A small audio frame classifier, trained from scratch: widths [192, 192, 192, 192].
Rows from block 8 of a small audio frame classifier, named by matrix and row number. Rows with one number belong to one channel. Each number is 128 + 24 x the weight over its row's rms, rounded and kept within 0 to 255. All counts start at 0. Numbers have three digits each.
Before each channel's rows are labels from the 100 clips, of 14976, where the channel reaches its highest value: "responds to" is what is common among them. Only what is clearly more common there than usual is listed. The data: Morse code for random letters and digits, with fading, noise and interfering tones.
# convs0: first width-11 conv (model.blocks.8.convs.0.weight, 192x192x11, each kernel summed), inputs 0-63
# convs1: second width-11 conv (model.blocks.8.convs.1.weight, 192x192x11, transposed, each kernel summed), outputs 0-63

responds to: speed: fast; reverberation
convs0.90:166137108124145162113168119161134125129068115114172143143175093185111164138115132140148175139150104133107157101140156112128139056198122148168124108119138133159093104137109117093120121170169067
convs1.90:134115154115122131113116125114119127158138162146114125132114173150155115109096082146094100131131097124137115163161135162070135172123122110087123103104105118176143142136169126129119112085128106

responds to: speed: slow; reverberation; the character "e"
convs0.22:120124149110133134104099146113123105112152134062139179117129144093082157076135140153148134135138124133149177131104106102161167131131147176124112132169075122107157097128153131133123135158160118
convs1.22:083119091129148110154090122143137102102168144089100120157118087135165125118108133075133117155121124130140089128106120112117104141134141161095149129092138068171115105111140147110139151162123143

responds to: speed: fast; the character "t"; reverberation; the character "s"
convs0.9:128131171109126143129140144127161130152162111124118125117126126121126163093112129137144162124135089080143150105135164087142122153150151164133079113100117145117135156152124139106111150068129131
convs1.9:126148150128084132130118139123114141100167129117158122173112135087122150067146115101154116115098141144171161141104137116168112130079094153158126106163129164174134141142148138165125123114099147

responds to: speed: medium; reverberation
convs0.32:116163111155134094142103091149103123123104127204135143115123107140148087112105082131129139117152125135099075082104134138094125130154116150139120100173097092130103112137092108146103113118111119
convs1.32:103142142090108156095144134133144150118104144113096078089113092106117115088131087091112148103122138111162153118134126135095129088126133141132090106082089103081104121107143121102134083106141136

responds to: speed: fast; reverberation; the character "5"
convs0.145:149128122113140146134147149111101120119131100142111177119113099136136107116122160104089118186150087098107134105145130117136133149137105127121091136107100090169078126122138153101133132105178152
convs1.145:086127150134115099180118100085130123148149104143105116146142164167100083084119108082170098110172161127141124168117160140143125146120119145096139127165162130153172118143118116156143115154079148

responds to: speed: fast; reverberation; the character "y"
convs0.100:119132137128093119123140154110149095163134076119115123140139119140138143065112180100118144127144124146185115177132103088084100159080138109113134113103112154129168145158113119100142128102160108
convs1.100:123153139108087126108141092122156129157112100119148167126136136078111133151099156121086124126150126093104136115126129153162135121084098130081077115160134139116117110179117140194138174159145156

responds to: speed: slow; reverberation
convs0.16:131142117079142118125147096145134092184151157088152071151094144119116103087139105083106158087093127113112085142108173097100130114129135143116154172154128110165120136156114125124117135124103114
convs1.16:113106135104118088134124148118185169139121118132116097194141135111111202098128152124147185135140162163130147150136133129120088124123138133110106167148118138118109102114156099103154117115147137

responds to: speed: fast; reverberation; the character "a"
convs0.106:145115170154105132107167083127119098109124137076130075128102111109124142196115130121125118136129085111123164150148105142113135126168118115133124088134081125134128158101161135135111173126104127
convs1.106:139147161150091118119125114135170173099118121092136119112122196102188127131170139144129133137114130127170139087131103101128114131133098138125129130119139136144114168153092115121138139155142176

responds to: speed: fast; reverberation
convs0.118:129131139135098071147117150131179101119129063165157127132115104123166155127069117132154134101134088106138188118102117104126107112137140164126130135095119122125119176134125126117097103107149104
convs1.118:149152151127105111090137158160090135128106138148083145127136119190130123155131148174152123156152135146103097113148152156126172110176129141137087121134130134119151139147173122154135148144118140

responds to: speed: slow; reverberation
convs0.160:114138142120127111121146080080178161125104127122132118108181097121125108080132124107094159146155160119163120149100142081134167090133141152124117130114093149105123138110108144099101156099167120
convs1.160:125141134152102105112155134111118115103121142159154153134129110135145160087146133141133149112065124112079127115146085123134099100105143135140153174152097121128117149140161150152169133125107082

responds to: speed: slow; reverberation
convs0.123:144153131148130097100101149120133132116087162110144119135133140113146146080104083162141095117097151151089137092128096162110113194134143101152102124132122132134129136110119130098124135151117148
convs1.123:057092156087141126135132155127122131151148151086147134140115121159153099127158121091117119127130147144128081104099128085129090105085135092144149150122151151128080171119127137138098096092142116

responds to: speed: slow; reverberation
convs0.132:100151130138114139106152112152142099122139139119121131119167149121127114145149163158136105124099161133193108122162122155110169157132160138164109128109115115124102129095078140097135161138122128
convs1.132:107118162131127119148147107106083127115139132149140168117086123139147129112101105110096119136153109153135121145109126129157083132129118147131132142114155109092105137140136124087101087105079098

responds to: speed: medium; reverberation
convs0.180:121133101149123110117097105093126127158115123119149137128125144122157149145122121132140086117127106115150124081126110146150188086158109111161154118151096135123129125112110127122096097155133143
convs1.180:129121109110112173125129116108139109144112127102083073087106136130112141093107084082123084095132142182131107145118092106095093129095163132134111142086148126129120113094161120099104115133112134

responds to: speed: fast; reverberation
convs0.162:106117146127167147126143110135132142103132117124140170144122174108144118185107162085084119134107143140117125125126130110113120116138107141085110144132115158134105121098163118157122105081169112
convs1.162:126169153150158153119133145126145112139100166161112130156163110147171145168138136134170151120144157132146152148095125148126146100128114155089074107131114129133135124129150157108135112149118137

responds to: speed: fast; reverberation
convs0.104:121175099153125126158146139145121166074132089123115123154130131156139089149143105157171140137107102138100180113134162144150112126148155094118170100134152118077165122100087141135123130185138139
convs1.104:132117119163162155128143149092122130145145179130112116155133132156124097131151116123163171136168148124136078116106133152132118132182150154129114131089132144120120112116141075087093135100130141

responds to: speed: slow; reverberation
convs0.85:171139138103134096116107093171119156101110066137140132094138163131111117099124151170118148115132147132158160095157115149113146150135127147128099112129078125086129131089102142109149168158115106
convs1.85:103106163126099141144126120098112129110131152181149154150162123143136162161153093104103139114122126125100122093143089123125141136140114112119151137145132120151127135177107148142121112115100158

responds to: speed: fast; reverberation
convs0.71:119100172114136157132095097106183175131123071135123179122167128109116122189097138107114138149145121125118153143149091134140162113168113112133105187115082121145108127112107114168113126142104101
convs1.71:171130154157161113108135104149132147139136141155142139162140138203128176126121133143144130120160129180127106144134113150127148085127111102127144080115158126144149180156129167109160116144161151

responds to: speed: medium; the character "5"; the character "4"
convs0.45:118132108141167115144094103101147165168126137137148145110142124162127144104092159125150089109133134110095137073118092131102115121192154113143144139142129097152111125103098124187152130164100135
convs1.45:064133165134136144139110105137134124110124167155088143138125102115165110149126110107132157140140127105109146152127119087121112118082150143093136126096098105112130127115160124143132110063147091

responds to: speed: fast; reverberation
convs0.6:135138098131109157143139148152154161117157103085134133105125149129131138147128099158131163166126138135128173114101146119116115192151151088137111144146091085143117177141142106113162109119109106
convs1.6:117143156115116101136134159157155157162151142124133110156131127171162103118184149118145115171134138124138174139134125123177138140081144083138088100110126128128145100105173142144126117120112139

responds to: reverberation; speed: fast
convs0.69:095136132138118111117137129137147102161128160129160150151122144182154118131107120136114137103156110131094123101136076125147137147146142124140144133135153099135130170126165142168097093126126094
convs1.69:174108120097130143157157098097111167113124096147120126110094096108160103131107098100109172137137105130151176107122096155146148134144130150093104141089091121135110150132132155145139131141110109

responds to: speed: slow; reverberation
convs0.105:148143109087126166107145123121159120091103157145131112133134126138100093092163145153170132132128129125162139142148123110095136160152133131150124177131149142114114112130119110147100138129129138
convs1.105:133117155140153109089133112102138129146148129131135090141101141115111086159127097121111114093086097090070062154168110111114136120110091111135136139144118117106135133108114109135099068119104115

responds to: speed: slow; reverberation
convs0.54:147124131142140159124128094084130123136143133136169189088108147115141130155119132131147164109166076131129140144130142098098130152153101102157078098109140110126114109121106133109125122108107106
convs1.54:113148113113151127143175141090103156145145153175126138135102073154154181138106111133081113137114128164099194156120136138124137115147100107095177106151195128110178146079115141155159121113149131

responds to: speed: medium; reverberation
convs0.155:146137079120141170140136127185133111136113111147117096114103114107184103082157081160124132173149093104130090089138132102143134088126102165136167130139145126105129154117073109134102139163125127
convs1.155:091123140120159151139135171109157159127148174107117136106135146123101079157148135109128119126115130163117109120120111086133112117141146132137114124105074087129090107092156119081134117094133122

responds to: speed: medium; reverberation; the character "3"
convs0.96:141107113147147147144133110094144127102093187172125115119122179145168131116167093118142130107154094143124138142125125114065180116154160152141155143132181111149123154104155121164124087131142131
convs1.96:100184137080136159151143122152132134150099095092129069065159093083093137142119118125161140138083133071117158148116113138125124080121150118122118107085081095098093097114105118139126125136134161

responds to: reverberation; speed: slow
convs0.122:125107125131165109092109126157168149089086099125118131124104141167152077162110176110133121130163125060114186128141133125103115121124107107135094124140129104122137186077134134076135127105086136
convs1.122:125126130153110123071110110136074108124076108118134151148130126137122122130134128093129136163131157133102098127107127106142138107099107128152130116130148109163161089100145142167161119157079085

responds to: reverberation
convs0.46:114110141136102103101129109101082127125123094132145121124115108146160179132089149100130119141118127127104142126118105154138135110116136124077104080139156125137134138156096098167150094121121130
convs1.46:125116137075113173099112125089122094133089166130139138118113131152097133083110127096152136099124122174125096068103136106106098121140116138148134126147078125081120132126131149114120082106111127

responds to: speed: fast; reverberation
convs0.74:164129156125167159143105107119146148169142143154132111100158133090117177195152133108106139157141112114095128119118120097196111099119140092124112159182124133125071098134082133137150124125126137
convs1.74:128107153120166136145185129152118136161120171104159106143139140152136142126112098111137143162150153166128118137184130098149140116102107131093062097092146115147141178125111148093131102101135175

responds to: speed: fast; reverberation
convs0.98:138177148146139142151108125093152098132107099162127141126118116102106108145118149113161157128121134128111135135111114127166158125130118110145079148147154141142132197113112139059103130092080120
convs1.98:148134117143172098157182120167113133148088121141148154139150167120129166135105121123117120123134131138123149130107152105143176121117145119138153096164140152119096143132103132115092178102127120

responds to: reverberation; speed: slow
convs0.29:186151136141136087163104151068159073089140089161169128111092146126145154139129108166124157147172092129142120105098103132107154152094137134143139124135154102114130160166128133142149094126150129
convs1.29:080088079092097142154088158162121173096115132142105141109150155090129122142116129101130101143108145132123128126123116123122150138084195146155109123109083103143121086110148100147151142113119110

responds to: speed: slow; reverberation
convs0.139:189137094091140131130095123151145100170136156155146128114129110110105093110146106154170153134104139105140148129143144157127128121156105136110137137083101130116128165097127106110116148137174115
convs1.139:106112106157138137116111127170153133107140142129127127144097151127134096139101124120116093153116087168109093130092098071121101079100064152155134127139154144151134119079133107130113135130097076

responds to: speed: fast; reverberation; the character "c"
convs0.161:077123111102145125148124132083148080085172115144128126104086141182129131137133163102072133141133119141154089108090089117164151152088123114120134116117138113118124142127131124182154129138146100
convs1.161:151127114122125139121145124101152144110135171086127155132126094134163145136159134161118156158159173134170140104118149134154115088183119152116053137176096108108123130111124163127169090157150133

responds to: speed: slow; reverberation
convs0.68:142128174131108122128122102084138143145102135125147146115119122107109133093114133167134143159083147088135126115127126182139131164120107172121081103149120108111093129154111119113154178153154117
convs1.68:105106073113130087088113113109147130135135129128169102116100127125156170094136062069131046108126143104105125096132134070120160132135119094147123155131141164086149106160128092126114143119095117

responds to: speed: fast; reverberation; the character "8"
convs0.172:108138119128131165115146169081124101122111136139135166066132164135132125126087182103107203157144130137098135125116119129077116124121086145126113154107130096178118148127118083159093112169116101
convs1.172:128100097106171161134117132148110170127174123158101156142141109210157124114133139126152129142130126142150142126128101121158103133140171112134126172111096099083148123121178109120144077124174117

responds to: speed: slow; reverberation
convs0.177:116105123093145166111124102161144127158147165104125112112110107121106119145130096141113101114156107114150127038111155148093133147125084149124155136109100165099135137119133103101125185120136128
convs1.177:107139082094089136171162151156119138127144171163136120141091116099127125163153121091135115120143097095145100079144130087123117104074093150142122144112097103094134106086100099128111086155108108

responds to: speed: slow; reverberation
convs0.88:099144120141148164113108158132122122122160092104105124117111120150142135086096150138122151122129119082184134099155108094133168103150135131102111136123123125132140123141158158150115123139171088
convs1.88:106075118113148148132123135114113113130118132102126113158102155125132171102099121142102108130166141150117115099145162066125112137148131114147131173093160122125106108124091145162129131082116128

responds to: speed: medium; reverberation
convs0.101:117111106180138149107161103129119112155121109139119117172146121144164153110098128110129129086108087143140159119101153120119153124133130156111138123094125102097131121153101111126083127130158138
convs1.101:150129162117142117149139135147096109097123144155144111085149114132126122102154108111143122113132170111118153123134120123132091121092130100129095136127107129114121133092124107093121072124168103